From a checkpoint of a small image captioner.
Model: 12.1M parameters, 40-pixel images, encoder activation relu, encoder patch size 4, encoder widths [128], decoder width 256, decoder norm layernorm, decoder activation squared_relu.
Training: adamw at rate 0.00092, 8500 steps, batches of 128.
Data: trained on simulated telescope pictures of galaxies, 11.2 epochs.
Rows from block 9 of the image encoder, named by matrix and row number. Each number is 128 + 32 x the weight over its row's rms, rounded and kept within 0 to 255. All counts start at 0. After the name is the row's rms in percent of the matrix's.
# pw: pointwise conv (encoder.blocks.9.pw.weight, 128x128x1x1), inputs 0-127
pw.22 101 [162 137 170 206  84 155 112 141  91 120  83 143 109  84 148 136 109 168  91 191 134 137 138 146 148 151 143 126 149 172 102  99 131 181 116  71  93 183 136 146 131 174 122 122 135 127 127 130  90 145 103 129  87  96 168 136 121  58  60 101 102  96 118 116 175  92  85 156 190 116  77 117 124 128 117 211  86  94  63 162 166 145 124 155 139 142 130 127 103 117 185 149 148 155 176  85 118 114 130 104 137 126  95 167 125 133 115 127 129  53 103 134  91  80 165 133 121 176  89 141  98  95 117 131 116 163  65 123]
pw.23 101 [122 133 105 107 121 111 147 124 101 142 177 107 133  97 139 117 104 116 174 126 176 155 180 145 109 140 139 130 128 160 120 106  84 125 115 157 107 185 125 141  97 146 151 172  92 176 122 150 115 145 140 163 150 168  89 124  79 122 143 150 129 138 136 192 116 212 134  52  93 157 148  89 184 235 160  66  97 158 149 147 113 119 149 177 123 177 145  79 140 120 105  57 160 144 224 156 155 137 139 118 132 132 113 147 111 147 159 147  83 195 111 121 163 116 155 175 137 142 157 115  86 104 150 137 125  91 108 144]
pw.24 097 [144 152 137 130 140 134 161 173 172 150 104 187 110 153 107  99 120 133 116  87 106 112 134 138 142 154 168  99  95 120 203 103 164 135  70 103 124 184 108 162  97 224 123 168  89 132 110 136  96  89 161 152  73 160 110 106 203 151 160 140  36 145 132 103 123 173  68 148 116 120 102 143 128 113 144 144 100 112 144 168 113 153 162  76 152 144 111 200 117 182  99 110 158 173 140 139 141 112 136 134 129  97 112 127 152 163 153 134 129 122 145 135  92 164  83 163 128 124 165 112 161 118 156 167 109 149 219 160]
pw.25 106 [101 140  99 135 125 110 131  57  99 155 146 120  87 119 124 136 112 172 111  94 142 154 142 122  95  83  77 128 136  79 144 173 166  93 119 220 176 111 105 149 136 112 123 167 100 141 130 109 138 118 132 187 165 117  88 135 147 110 145  89 133 141 145 134 145 134 210 104 131  93 121 132 155 183 158 167 155 124  96 123 143  84 113  94 153 106 153  91 139 144 163 161 120   9  45 154 163 123 123 148 158 112  29 152 132 161  79 124 112 113 129 173 125 126 161 145 147 144  81 101 164 152 141 108 150 119 112  86]
pw.28 109 [139  96 142 101 116  78 111 126 198 103 121  71 122 129 133 103 158  87 112 138 137 138 155  89 155 179 107 172 112 148 122 113  61 178  59 106 153 152  85  94 145 156 125  80 128 133 114 162  97  86 158 203  94 129 127 206 174 166 176 144 103 157 116 111 114 108 141 131 130 161 165  64 163 132 127 103 103  96 147  98 180 118 112 182 135  90 135  81 116 175 111 166 129  67 141  61 146 140 126 130 121 135 124  87  95 102 119 118  84 124 180 141 129 155  76 154 164 183 167 124 109 165 139 113 131 162 148  90]
pw.30 104 [150 129 122 111  89  89 126  73  56  69  38 122  85  96  91 115 103 154 167 113 112 105 146  89 138 117 136 101 153 161 117 127 154 116  95 143 131 141  89 130 127 124  26  92 150 140 135  95 104 147 178 153 123  97 134 114 200 110  99  99 117 126 118 173 104 114 132 141 125  89  86 104 102 122 140 155 157 185  64 150 122  75 139 134 126  99 146 120 125 148 177  97 123 173 120 180 154 113 163 174  93  95 123  58 156 180 124 125 103 146  98 157 139 127 169 119 142  89 108 110 180 150  89  95 175 100 153  72]
pw.31 096 [105 108 187 101 112 152 106 158  84 124 102 107 122 144 147 117  79 129 214 128 122 122 128 162 129 121  63  94 189 119  96  92 118 122 120 138 105 190 141  80 143 159 109 142 129 158 107 116  58 118  75 130 156 129 107 132  84 104 112  83  96 102 106 143 124  71 103 149  90  70 108 196 151 134 195 111 114 140 190 110  74 164 117 106 153 102 120 103  89 129 117  87  47 175 107 110  95  80 158 191 117 131 133 104 155  81 127 147 107 152 140 134 146 129 120 120 140 136 177 105  83  89  88 114 150 100  88 171]
pw.32 094 [175 128 135 132  98 114 114 129 121 125  79  89 101 106  82 136 118 112 156 125 169 168 182 112 144 232 172 154 133 127 144 126 129 136 137  88  95 137 155 124 159 145 122 144  84 155 127 118 100 160 119 137 120  79 189 121 211 122  96 174 127 148 163 115 157 131  76 158 174 172 159  95 137 128 117 155 165 124  90 139 153  82 135 165 115 132 107 112  94 139 138 195 206  97 109 108 104 127 104 135  76 125 117 143 132 146 130 100  91 118 136 152 118  98 179 145  28  75 137 159 138  95 110  57  79 113  75 118]
pw.33 096 [146 115 119 116 156  90 106 125 136 131 105  87 135 146 144 187  83 156 138 106 124 147 167  95 177 118 199 141 139 108 141  88  54  95 119 154 119 155 111 103 129  95 124 155 126 112 151 150 106 107 113 152 114  94 117 169 193  88  74 155 184  92 103 176  92 131 154 150 132  98 139 125 106 126 156 141 123 170 149 135 144 111 109 114 149  82  96 155 178  75 123 147  73 121 171 125 129 100  53  82 106 166 124  61 121  94 160 182 160 128  80 101  97  76 114  83  85  63 129 141  94 122  94  74  87  92  93 173]
pw.34 099 [125  91 176 124 189 127 166 185 153 116 107 158 144 134 129 185  97 111  59 115 124 156 158 128 158 118 197 125  87  90 158 164 181 124 136 133 125 126  91 129 134 140 113 131  59 125 144 125  86 131 196 121 133 172  92 125 128 160  96 175 136 108 111  73 119 135 101 164 182 125 152 109 132  98  69 107 146 130 135 211 137 182 154  80 166 134 132  79 103 193 120 183 138  93 122 144 129 136 118  86 164 157  98 132 138 146 128 176 131 121 120  72 179 172 107 152 114  99 171  87 110  89 112 159 125  87 141 184]
pw.35 104 [163 165 111 139  93 128 130 117  77 163 111 112 113 144 148 183  79 105  95  99 103 117  86 153  77 134 103 132 125 119 142 104 165 157 100  96 130 117 160 140 163 149 152 149 157  86 165 124  82 200  85  71 135 116 167 115 159 143 145  99 171 105 142 153  75 110 127 168 130 141 115 202  97 126 154 144 145 149 128  91 172 122 133  90 102 106 165  78 133 124 161 102 128 171  63 120 143 131  69  35 113 134 167 114 147  99 152 105 105  98  92 118  65 101 128  96 131  44  76 132 112  88 111  62 106 121  93 120]
pw.36 103 [ 80 138 136 188 187 171 133 160 171 115 100 166 160 182 124 151 136 128 138  55 149 144 110 130 199 149 139 146 144 126 184 157 125 127 127 140  76 134 167 115 165 106 124 127  85  88 111 138 128 145 169  84  82 152  76 125  88 173 155 186 106 101 121 104 124 100 128 109 146 117 130  50  93 140 129 139 167 117 138 124 132 171 122  50 163 123 153 128  95 212 111 106 181  72 130 159 175 152  69 112 162 129 112 126  76  95 170 155  90 158 141 122 129 140 105 159 146 135 117 177 164  99 138 145 133  90 160 155]
pw.37 109 [114 122 128 123  94 166 142 127 148 112 136  68 110 104 153 129  76  90  96 149 115 151 131 113 132  83 171 162  84 127 117  72 147 152 115 144 124 127  99 159 118  77 121 181 141  99 155 133 160 146 102 138 170 137 162 101 126 156 153  80 139  90 171 176  56 156 188  93 146 115 110 152 149 138  98 168 121 154 130 106 141 120  66 132  69  91 109 118 170  73 120  70 111 122 144 126 158 158 123 123 163 110 144  67 108 122 159 141 179  65 105  94  91 106  58 128  95  51 173 137 142 186 142 150 123  78  57 130]
pw.38 099 [121 136 156 122 162  80 125  86  97  66 167  85 132 101 122 115  92 120  76 118 139 121 128 126 127 199 128  91 144 179  69  98 140 169 151 129 121 136 136 135 125 156 157 144 119 100 168 129 148 176  69 118 167 104 143 114 125  89  76 102  91 145 142 112 133  84  84 154  81 125 127 116 114 111 129 137 110 123 102 133 192  52 153 137 151 101 140 185  94 140 171 129  83 182 133 101 178 135 131 121 148  93 145  92  60 214 149 152 172 119 107 111 186  82 164 120  73 167  81 147 108 136  84 118  67 115 117 139]
pw.39 108 [116 118 144  79 127  59 122 104 174 122 133  98 145 124  89  87 157 121 121 165 134 130 134  91 117 130 156 156 124 127  75  75  60 165 169 112 139 144  84 112 167 156 155 100 178 157 106 114 125 128  85 172  99 170 122 160  72 107 123 165  83 122  95 142  58  84  74 133  89 141 189  78 175 118 127 102 144 103 120 165  93  81 153 141  89 105 108 145  96  96 157 188  79 177 126 151 106 135 191 142 165 173 135 124 127 161 134  91 115 119  90 158 144  89 122 140 113 113 153 122 148  95 139  61 171 152 107  67]
pw.40 103 [169 141 113 131 133 157 119 165 148 137 188 173 149  55 158  83 136 139 150  96  88 128 174  91 127 141  82 157 132 127  97 166 160  76 182 160  77 152 162 118 114  91 125 134 120 149  85 136  98 132 121 114  94 112 119  94 126 148 214  62 124 117 112 155 146 104 143 131 113 115  99  86 115 110  97 168 139 126 122 210 114 131 101  85 157 124 119 103 148 152 106  66  91 132 162 135 145 138 170 149 102 119 190 131 173 129 177 131 153 160 111 118 156 145 126 173 197 176 108  88 115 211 139 127 142 176 184  89]
pw.42 100 [150  78 181 122 151  90 117 135 129 130 126 157 129 122 132 135 122 168 145 150 126 152 156 137 131 151 165 130 149 105 111  86 186 123 141 152 113 165 118 120 121 220 101  76 169 127  91 143 119 170 141 135 103 130 179 153 155 167 114   0 140  89 136 110 137  83  94 122 113 187  93 162 132 153 134 184 101 143 100 147 118  71 180 146 161 137  95 142 109  94 134 132 124 158 154 133 103 106 111 169 123  90 122 166  85 195 159 111  69 142 149 177  86 165 129 122 144 112 129 132 154 112  40 112 126 134 108 135]
pw.43 100 [133 100  95 112  94 206 147 153  83 166 113  78 152 118  88 153 163 137 129  92 114 161 149 147 109 102 145 178 105 122 114  84  81  45 125 109 164 122 161 104  89 122 101 125 145 175 101 162 160 114 138  76 115 134 109 116 142 125 114 172 126 137  86 150 146 151 101 158 124 163 162  77 157 173  66 121 141 106 104 153 118  93 111 159  96 130 109  24 160 122 119 184 122 152 162  96 166  89 124 179 145  90 135 193 200 132 100 158 123  99 164 122 122 144 110 127  89 167 123 141 151 151 197  81 118 147 138 114]
pw.44 101 [133 167 126  99  91 109 137 133 103 109 114 133 116 123 128 152 120  42 152 201  90 175  99 127 144  94 179  81 110 126 159 110 105 191 127  99 201 119 163 130 102  88 138 135 157 123 147 138 105 121  48  66 122 121  95 159 134 142 128 166 170 189 109 140  56 140 145 112 138 166 142 165  84 132 110 130 143 158 124  85 125 171 100 111 103 128 136 105  83 101 142 164 174  95 120 117 139 132 119 133 116  99 100  44 160 146 113 109 108 117 150  86 116  76 163 121 120  85 218 191 128 102 157 154  85 144 145 144]
pw.45 094 [104 132 143 118 159 162 114  91  90 126 136 157 111  99 124 139 172 125 136  67 143 143 129  96  94  96 107 120 163 163 135 162 107  95 169 187 155 121 100  89 136 121  86 166 158 149 130 122 155 142 115 191 147 115  66  55 104  99 145  56 139 123 184  97 192 146 199 113 124 120 148 124 132 142 137 152 221 174 106 145 164 142 119 154 125 124  79 147  89 127 129 140 127 130  80 173 136 149 176 158 135 124  86  99 170  99 147 106 205 161 108 118  93  69 135 132 124 187 115 157 142 126 122  90 194 139 150  86]
pw.47 106 [112 145  63 148 173 157 154 130 191 113 124 142 132 125 166 101 121 163 159 109 120 152 131 121 177 133  85 134 140 138 139 182 162 131 103  37  55 156 182  91 157 150 133 141 162 127 109 165  96 122 167 134 124 179 188 120 153 198 164 181 110 114 102 128 162 164 126 152 120 130 113 162 102 147 163 105 105  79 164 214 119 118  93 124 137 167 141 170 135 108 189 109 103 109 154 159 126  90 139 170 158 130 154 171 119 103 121 130 128 111 148 133 151 184  99 141 138 139 105 145 153 135 106 188 107 143 167 220]
pw.48 099 [ 96 165 159 138 115 156 127 216 144 115 158 129  98 189 122 152  96 103 127  50  86 140 118  73 119 130 155  82 127 101 125 126  98  85 144 108 142  90 155  62 138  84 147  71  92  97 116  97 121 140 101 108 151 123 177 112 102 114  50  56 140 105 161 108 131 174 136 124 142 138 110 153 117  97  81  59 147 125 111 120 153 104  84 122 116 166 125 177 138 172 156 144 176 141 155  76 144 110 160  84  84 134 131 121  79  72 149 136 163 141 165  82 134 134 123 145 115 145  56 144 156 146 170 166  92 100 146 126]
pw.49 100 [153  90 154 112 145 103 103 112 140  99 173  54 153 190 156 169 156 147 183 125 147 120 131 144 143 145 179 110 121 169 102 101 133 151 116  60  82 148 124 174 112 117 145 148 137 128 113 152 140 143 151 101 115  90 110 186 135 192 135 166  74 149 185 128  87 161 104 124 140 211 152 108 139 132 170 100 172  84  66  67 172 124 156 140 116 127 123  25 180 111 134 141 106 147 166 140 176 150 109  87 146 128 128 119 158 141 136 118  86 117 124 128 139  81 134 122 130 138 176 126 103 175 123  50 124 110  99 127]
pw.50 116 [101 101  73 103 117 109 110 103 119 107 136 142 103 112 105 109 129 109 157 119 148 131 161 144 157  72 114 174 134 132 117 170 133 129 159 134 137 139  93  98 186 122  99  73 104 134 115 127  69 126 211 176  76 191  52 118 164 146 153  77 142  86 127 156 165 135 157 186 169  45 138  92 119 146 107 139 159 118 167 160 117 103  85 117 135 128 175 118 168 120 122 134 147 121  85 160  54 160  83 190 134 129  87 168 128 143 124 108  95 204  94 150 161 116 116  58 161 156 118 142 139 121 120 125 139 142 173 105]
pw.51 098 [119 126  84  70 104  50  81 132 132 130 126 146  99 173 115 152 138 125 144  78  95  80 187 118 134 125 146 138 127 144 130 146  99 115 138 134 138  50 111 114  99 178 116  43 156 161  94  95 148 151 177 183 121 117 121 173 199 138 157 150 147 160  73 171  80 119 100 127 172 148 130  72 100 110 134 126 147 172 137 121 111  86 159 137 145 101 124 104 121 157  93 142 129 134  60 120 139 198 125 137  89 143 125 147 157 183  83 108 127 183 136  83 162 116 123 130 158  94 156 195 141 157 135  97 137  90 128  72]
pw.52 095 [142 139 151  92 109 103 142 199 151 168 127 101 135 132 122 168 164 121 148 187  88 147 104  54 141 104 129 144 215 167 144 112 111 153 194 111 175 135  77 137 109 110 111 140 133 106 101 134 190 119  54 153 115 128 141 163 135 140 125 105 156 159 127 117 118 157 116 128 183 146 113 126 102 127 141 123 131  61 131 159  88 155 110 141  70 157 126 172 179  95  63 167 153 133 149  67 169 105 170 112 124  81 144 143 183 169  86  82 150  88 156 162 126  98 118 180 147 121 182 138 137 132 181 112 183 137 121 132]
pw.53 097 [132  90 150  94 146  98 105  95  96 138 181  45 173  79 121 121 154  85 174 102 220  95 124 108 175 139 115 162 112 104 130 124 111 163 153 122 123 101 101 144  97 117 111 129 182 149 157 166 119 189 125 153 153 132  79 124 147 137 138 161 108 110 156 175 151  97 119  65 155 128 163 124 184 131 145 178 132 147 104 110  67  93 102 125  75  83 113 172 122 135 168  97 110  61 128 135 169 108 128 168 158 201 168 150 104 118 143 127 197 109 131  78 144  89  89  85 112 104 100 134  80 133 109 133 115 106 126 100]
pw.55 096 [103 124 116 189 135 163 193 174 105 120  91 126 122 108 130 132 117 167  86 198 105 188  89 133 108 118 129 120  98 152 152  82  96 133 125 174 116 122 142 158 145 114  98 156  85  68  75 120 147 119 110  88 158 113 117 118 107  69  82 140 134 105 117  69 135 128 104 126 172 153 170 129  80 117 152 138 174 102 134 131 150 193 114 128 144 143 135 139 150 195  63 155 114 113 143 139 130 103 150 115 147 162  51  80 121  84  87 114  80  90  71  98  81 121  86 143 108 110 150 119 162 171 194 166  92 129 140 184]
pw.57 086 [143 177 105  95 168  68 161  70 113 188 168 105 192  62  92 128  88  87 163 174 151  83 202 152 152 146  99  80 153 102 149 109 145 120 130 138 112 197  93 158  94 142  81 115 129 197 150 140 141 167  85 144 133 149  95 107 108 118 154 152 125  98 138 147 134 140 101 125 137 170 202 135 201 165 151 143 162 131 142 102  97 148 148 127 132  99 184  83 155 107 129 115  69 105  91 145 159 115 148 165 118 112 172 117 136  74 135 138 134 163 142 115 147 123 106 144 125 112 131 158 152  57 120 138 166  80 129 115]
pw.58 095 [134  79  91  68  79 133  53 154 137  70  97  92 126 120 117 168 104  98 154 146 116 120  87 119 102 151 137  89  98  72 142  57 153 211 115  85 158 103 155 133 121 136 159 108  83 136 154 155 135 118 111  82 145 154 155 145  95  82 125 135 100 159 113 112 134 132 115  89 115  77 138 102 140 160 114  88 201 112 151  93 167 164 110 118  63 140 115 109  54  72 110 177 110 104 110  83 172 135 168 112 131 112 124  94  91 106 183  99 126 138 136 123 138  81 147 118 159  95 117 127 113  72  84 167 168 101 105 121]
pw.59 094 [103 122 140 155 141  79 102 130 146 166 165  85 128 127 111  99  93 168  84 156 127 137 198 129 142  52 130 211 156 104 188 141 119 134 120 149 111  99 108 168 177 170 118 147 105 157 169 149 102 121 152 154 124 225  89 103 112  68 103  99 139 112 135 176  90  89 129 147  97 103 176 156 198 146 165 188 143 150 133 149 105 155 122 147 124  94 168 114 122 122 134 140 105 139  51 127  82 111 102 128 124 120  95 163 100 138 195 101 122 132 118 154 166 129 112  86  87  98 156  78 114 128 163 158 166 111 114  88]
pw.60 103 [136 105 131  86 155 125  58  35  88 106 132 137 114 122 109 165 155  98  47 133 168 136 176 117 189 155  90  98 144 148  99 183 131 103 173  94 117  99 125 148 122  52 135 112 115  98 136  81 119 151  81 115 123 145 145 113 165 132 140  98 109 111 160  67 192 169 162 141  97 133 156 132 111 131  82 166 137 123  90  78  88 131 124 173 106 183 153 119 130 109 108 178 152  80 156 128 125 148 114 145 128 130 155 180 114 132 114  63  74 138 139 156 157 100 148 135 118 109 108 128 190  70  99 108 182 164 113 123]
pw.61 104 [112 155 142 182  89 109  96 132 104 159 103 167  85 153 131 147 111 227  88  88 101 144  86 134 154 127 120  94 149 122  80  92 109 126 155  73  96 198 109  86 159 111 106 134 105 133 134 114 132 178 112 105 182 140 123 130 112  65 139 159 137 113 117 131 145 104 138 133 161 166 108  64  83 108  85 167 156 128 144 114 103 162 170 106 147 169 113  95  90 157 147 182 118  85  11 126 106 148 165 103 128 130 156 122 119 141 122 125  94 132 101 121 149  89 118 115 102 148 209 130 129 124 141 172 112 202  94 118]
pw.62 092 [125 164  83 104 130 164 115 115 130 130 102 122  69 186 162 140  69  75 121 143 107 158 149 139 128 131 161  75 132 125 147 129 159 107 135 163 118  69 155 179 128  59  90 177  98 124 180 181 117  81 135 141 137  86 122  98 140 144 102  64 130  91 117 179  82 176 141 147 202  75 167 121 152 191 139 102 104 155  92  69 134 141 131 111 101 133 111  69 195 147 113 132 127 127 121 149 131 123  72 109 132 154  76  87  95 131 110 181 168  81 107 157 139  89  92  92 131 125 139 137 116 163 179 121 164 134 121 150]
pw.63 109 [163 183 137 149 123 170 180 170 120 143 166 107 113 137 149  88 153 128 113 157 104 134  83 102 120 132 155 159  98 140 104 159 166 171  95 153 131 101 149 114 135 118 146 119  82 150 188 179 142 172 155  92 165 159 166 158  69 133  93 106 158 109 181 125 129 188 109 143 133 132 195 156 190 157 106 100 141 126 175  97 169 143 184 172  74 125 127 133 166 151 172 121 153 101 124 115 107 181  64 140 190 132 118 151 171  98 113 119  49 110 106 141 157 182  75 117  96 157 155  74 147  90 134 124 107 128  92 120]
pw.64 098 [138 112 133 152 111  98 113 100 146 124 139 142 138  90 120 106 138 119 111 122 100 135 138 160 114 103 117  91 152 121 108 106 180 153 162 248  97  77 127 140 147 125 143 131 145 140 144 128 121  58  89 185 112 125  84  77 112  70 142  82  84 118 129 164 149 191 201 112  83  98 133  98 131 162  62  84 176 130 113 114 110 125 169 172 127  91 131 122 128 173 170  99 102  66  57 205 120 126 126 153 170  97 124 140 109 103 110 114 188 154  70 110 120 141 144 124  92  95 110 130 170 109 103 103 142 147 141  94]
pw.66 110 [ 87 100 152 138 104 130  80 163 157 122 110 171 101 172 116  81 155 104 159 132  98 135 146 107 138 126  91  96 131  64 100 113 126 171 130 100 154 159 108 168 199  97 126 139  97  98 120 151  82 136 149 143  63 145 115 106 108 125 174 106  98 117  49 160 124 136  29  98 135 117 127 192  79 115 121 133 136  88 191 118 114  99 128 140 126  95  90 130 100 127 147 133 162 132 149  93 104 121  97 184 143 113  56  86 127 110 139 115 181 152 133 154 156  99 136  89 159 193 135  95 160 137 119 143 117 167 197  59]
pw.67 108 [127  68 140 150 162 112  77 113 166 162 135 154  83 169  95 158 108 155  93 151 113 168 117 155 126 194 103 153 158 149 182 123 129 121 179 148 156 104 126 132 128 159 149 134 158 153 126  98 104 121 143 131 119 102 162 203 129 100 117 144  91 140 137 123 140 125 107 141 159 159 118  86  91  97 104 166 112 157 125  71 114 156 154  91 162 138 198 114  59 174 160 161 160  49 110  70  84  85 141 102 117 134  69  96 123 183 123 103 108 149 107 147 137 118 156 169 140 120 205 175 146 112 161  91 106 149  72  70]
pw.68 096 [127 123  49 111  71 186 103 114 124  68 141 137 150 149 151 145 128 127 144 131  93  79  73  94 129 154  92 121 143 101 154 150  83 136  94  44 130 137 129 138  93 168 118 109 142  69 165 158 136  90 132 102 190  75 118 141 124 141 104  92  80 112 121 120 137 171  52 109 135  85  82 147 107  82 137 112 147  93 144 137  96 123 166  95  92 120 109 142 100 112 128 130 126 147 129 110 198  72  82 123 147 117 170 134  53  79 183 161 150  85 116 100 141 138 115 147 140 143 102 103 118 133 141  66  49 125 147 145]
pw.69 100 [148 129  88 204  78  85 112 113 141  91 123  67 104  66 100 158  89 132 124 123 124 102 123 101 140 114 160 156 114 156 139 147 170  79 155 136 187 137 131 120 134 151 110 114 103 166 172 114 153 163 106 104 137 142  74 104 114  64  89 150 192 145 129 125 129  87  87 119 175 137  90 149 141 155  72 144 125 198  82 135 137 154 146 132 109  87 169 216 162 103 129 158 168 132 139 162 107  82 112 142 168 172 160  77 142 175 124 107  91 119 116 131 156  88 153 106 110 136 100 186  74 100 105  86 155 152 130  80]
pw.70 101 [130 192 190  98 123 129  63  91 132 118 118  47 115 125 111 127 155 129  78 115 162  99 125 115  96 149 130 134 157 118  83 135  97 110 161 121 122 151 185  90 120 115 142 114 101  76 135 127 150 145  92 166  92 125 137 191 139 108 127 160 187 197 141 128 118  98 180 106 122 203 104  99 112 153 136 113 152 133 104 125 153  84 118 146 102 165 144 179 128  82  99 130 123 147 131 209 131 136 193 105 176  98 121 145 151 145 165 135 123  92  87 119  74 117 122 172 122 183 225 126 128 166 174 115 133  92 132  97]
pw.72 097 [155 125 125 129  92 106 136 117 173 165  52 153 151 135 136 149 129 131 100  81  83 113 151 152 103 157 106 122 194 113  90 130 125 124 124 138 197 119  69 126  77 178  96 140 122 185 130 119 109 153 110 216  83  50  81 122 145 152 113  99  78 134  71 181 130  91 130 141 186 108  89 121 135 154 164 107 129 148  97 138 115 115  79 145 167 114 148 118 176 105 148 187  92 150 104 139  68 130 166 127  84 134 107  65 129 151 180 105 115 118 141 136 119 118 125 121 127  82 124 102 154 176 187  66 130 114 149 143]
pw.73 098 [149  84 146  95 116 115 133  88 187 128 152 114 130  75 105 130 120 146 200 126 135 154 118 144 112 191 172  76 139  85  83 139 163 144  92 120 169 170 109 115  92 150 147 177 119  82  83 162 114 119  93  70 101 119 142  82 145 142 124 168 120 128 142 127  92 127 100 182 125 139 154 101 165 168 220 129 127 144 154 128 141 137 137 129 191 140 102  46 135 167 160 190  66 120 205 104 166 122 176 139 136 104 119 136 155 102 101 132 124  92  79 151 156 153 102 115 118 134 153 108  88 162  70 151 119 105 106  97]
pw.75 107 [ 99 151 118 112 162 148 116 111 115 175  90 138 131 120 111 185 184 140 123 153  66 193 141 137 144  63  98 207 181 138  77 101 145 174 149 180 150  93 131 145 113 139 140 215  79 161 126  87 140 132  97 125 196 127 128 134  67 127 132 145 140 143 114  94  94 128 119 133 102 150  89 126 142  75 153 124 183 150 171 165 153 184 121 203 100 133  88 161 132 101 113 158 112  67 136 115 143 165 137 106 204 114 137 112 167 116  88 116 148 122 141 117 104 131 145 118 140 123 131  85 110 160 166 108 137 188 159 109]
pw.76 100 [153 161 120 101  79 139 122 115  86  59 123 154 137 109  84  65 114 139 140 119 154 186 154 111 141 131 119 141 179 109 145 159 120  82  76  95 149 149 129  85 156  97  73 121 103 106  89 126 133 110 188 116 132 111 137  66 143  96 188 142  96  70 138 116 205 108 112  88 123 114 116 140 104 173 146 151 137 114 190 118 119  51  99 129 191 130 139  62 186 134 162  86 134 109 150 154  95  92 118 133  91  57 158  94 139 139  94 116 124 142 149 184 187 106 155 168 122 135 109  84 152 171 111 118 132 149 140 125]
pw.77 098 [117  96 128 144 160 112 146  67  97 138 154 142 116 102 133 143 128 162 119 128  86 124 178 157 154  88  85 190 117 151 182 163 185  95 148 156 180  96 127 125 133 109 156 190  88 122 184 144 118  99  72  90 143 178 124 168 110  46 124 153 193 136 148 111 148 179 169 163 124 127 104 102 140 143 114 208 157 129 171 159 128 133 127 104 121 122 175  69 160 179 156 167 107  96  15 131 129 167 130  88 125 139 121 134 109 135 119 122 112 127 106  75 124 157 154 118 141 131 177 111  95 140 162 121 120 119  98 106]
pw.78 108 [143  98 137  87 160 160 138 157  64  94 145 156 106 132 109  72 150 108 103 143 129 176 121 106 137 125 115 151 229  92  80 101  61 132 151 111 109 127 167 123  67  62 162 154 157 127  91 156 156 116 110  83 111 110 139  98 141 100 101  99 105 109 117  62 114 116 105 116  84  68 186 181 159 150 119  75 148  85 108 136  65 131  84 118 102 177 135 121 103  91  96 130 141  93 121 122 132  80 110 152 188  84  68 184 117 155 126 122 144 129 112 160 111 160 168 140 111 132 163  99 124 171 174 106 153 130 146 132]
pw.79 098 [168  89 114 125  85 176 114 192 113 130 126 112  99  86 134 137 143 176 137  53 128 128 202 131 112 176 137 149 147 128 163  77  95  96  91 138 134  55  86 114 132 138 150 143 122  94  76 166  90 177 143 102 138 114 148  65 211 157 102 125 129 128 153 154 114  80 146 106 123 106 157 127  90 178 144 155 130 114  85 143  79 138 133 150 161  80 132 121 107 119 140 148 107 134 114 109 130  90  99 174 118 142 122 151  98 167  46 101 177  81 150 168 134 178 154 150 151  90 114 108  65 152  73 123 137 172 122 101]
pw.81 094 [204 164 131  86  65 154 164 100  96 111 193 116 166 135 132 109 115 102 111 169  95 167 108  99 175 186 118 142 124 114 129 107  99 140  66 147  71 120 113 156 129 208 128 157 169 102  92  91 127 148 148 128 113 127 163 140 124 106 126 102 127 123 157 126  79 163 128 126  93 152  89 105 148  87 136 171 195 176  89 102 174 142 123 135 114 142  87  91 107 120 172 116 190 160 116 100 167 114 144 119 150  65 122  38 120 103 132  89 115 121  89 139  82 101 122 108  77 101 163 154 158 143  70 124 145 108 114  92]
pw.82 099 [107 113 153 129 134 115 149 106 124 110  73 175 126 132 155  86  98 117 129  88  85 141  96 124 132 163 108 119  80 111 175 129 105 147 108  87 184  45  61 144 150 116 169 155  66 126 137 137 104 118 104 110  83 137 128  95 117 190 141 188 100  82 112 139 172  71  73 121 110  90 112 113  85 136  85 108 108 106 104 133  97 157 131 163 150 114 110 143  90 128 112  69 157 120 164 102 138  38  96  78 144 131 155 111 149  44 131 140 108  95 100  94 167 191 134 188  96 119 147 113 168 107 132 138 140  87 112 113]
pw.83 099 [147  70 146 131 111 135 122 115 133 118  96 107 144  68 101 172 107 149 147 112 130 110 103 174 183 153 126  85 146 132  86 142 141 131  88 153 150 156 114 136  97 105 156 187 216  78 152 124 120 134 113 172 103 146 146 120 142 153 101 116 123 116 178 112 182 169  97  81  89 132 129 139 155 192 155 127  91  92 202  94 101 133 153 182 112 185 107  90  40  92 115  76 143 114 231 103  78 148 115 152 128 129  65 121 127 118 102 142 112 171 108 152 131 118 175 114 110 144 116 118 141 142  81 161 134 140  99 135]
pw.84 099 [ 73 118 108 187 140 115  94 101 123 101  96  89  97 193 142 189 143 115 127 142  96  80 122 167 131 105 116 125 109 185 153 155 145  87 128  91 151  88 167 134 133 107 178 117 141 126 117 102 134 105 170  98 130 105 122 172  56 118  61 133  72  80 100 109 156 145  95 102 206 110 136 138 165 106 143 131 112  70 113 142 137 140 164 126 133 145 189  94 163 136 152 167  88 116 139  80 113  98 116  74  85 109 138 128  57 172 161 135 142  92 118  60 158 131  98 123 100 100 116  86 137 118 171 111  86 168  83 165]
pw.85 100 [137 141 135  86  52 156 166  95  78 101  70 149 155 152  71 136  93 151 136 129 146 128 160  79 118 155 141 138 112  64  95 146  81  79 106 156 172 174 127 129 146 118 124 122 150 165 143  76 145 116  83  63 121 112  76 155 129 124 112 182 167 118 116 120 169 134 202 135 123 155 193  93 115 123 108 157 156 115  87 129 119 114  97 142 108 144 137 113 115 195  73 151 111 107  74 134  96  72  96 123 139 127 106 158 126 163 153 112 137 106  68 151 161  90 153  91 128 140 149 126 123  83 100 115  88 180 212 111]
pw.86 097 [149 120 114 106 136 114 120  85 119 100 114  99 174  30 128 110 167  82 167 132 156  45 187 107 182 162 169 148 105 138 104 106 142 121  99 141 104 113 125 131 150 186 129 144 113 134 107 113 146 150  92  83 118 181 119 128 148 123 101 138 139 129  69 141 122 147 107 114 149 144 220 150 137 118 139 158 120 134 153  40 169  56 175 142 107  81 154 103 130 126 161 120 132 113 106 159 142 101 111 103 120 110 144 111 131 104 135  75 128 119 154 100  96 142  95  90  84 141  98 165 173  95  36  90  87 146  99  85]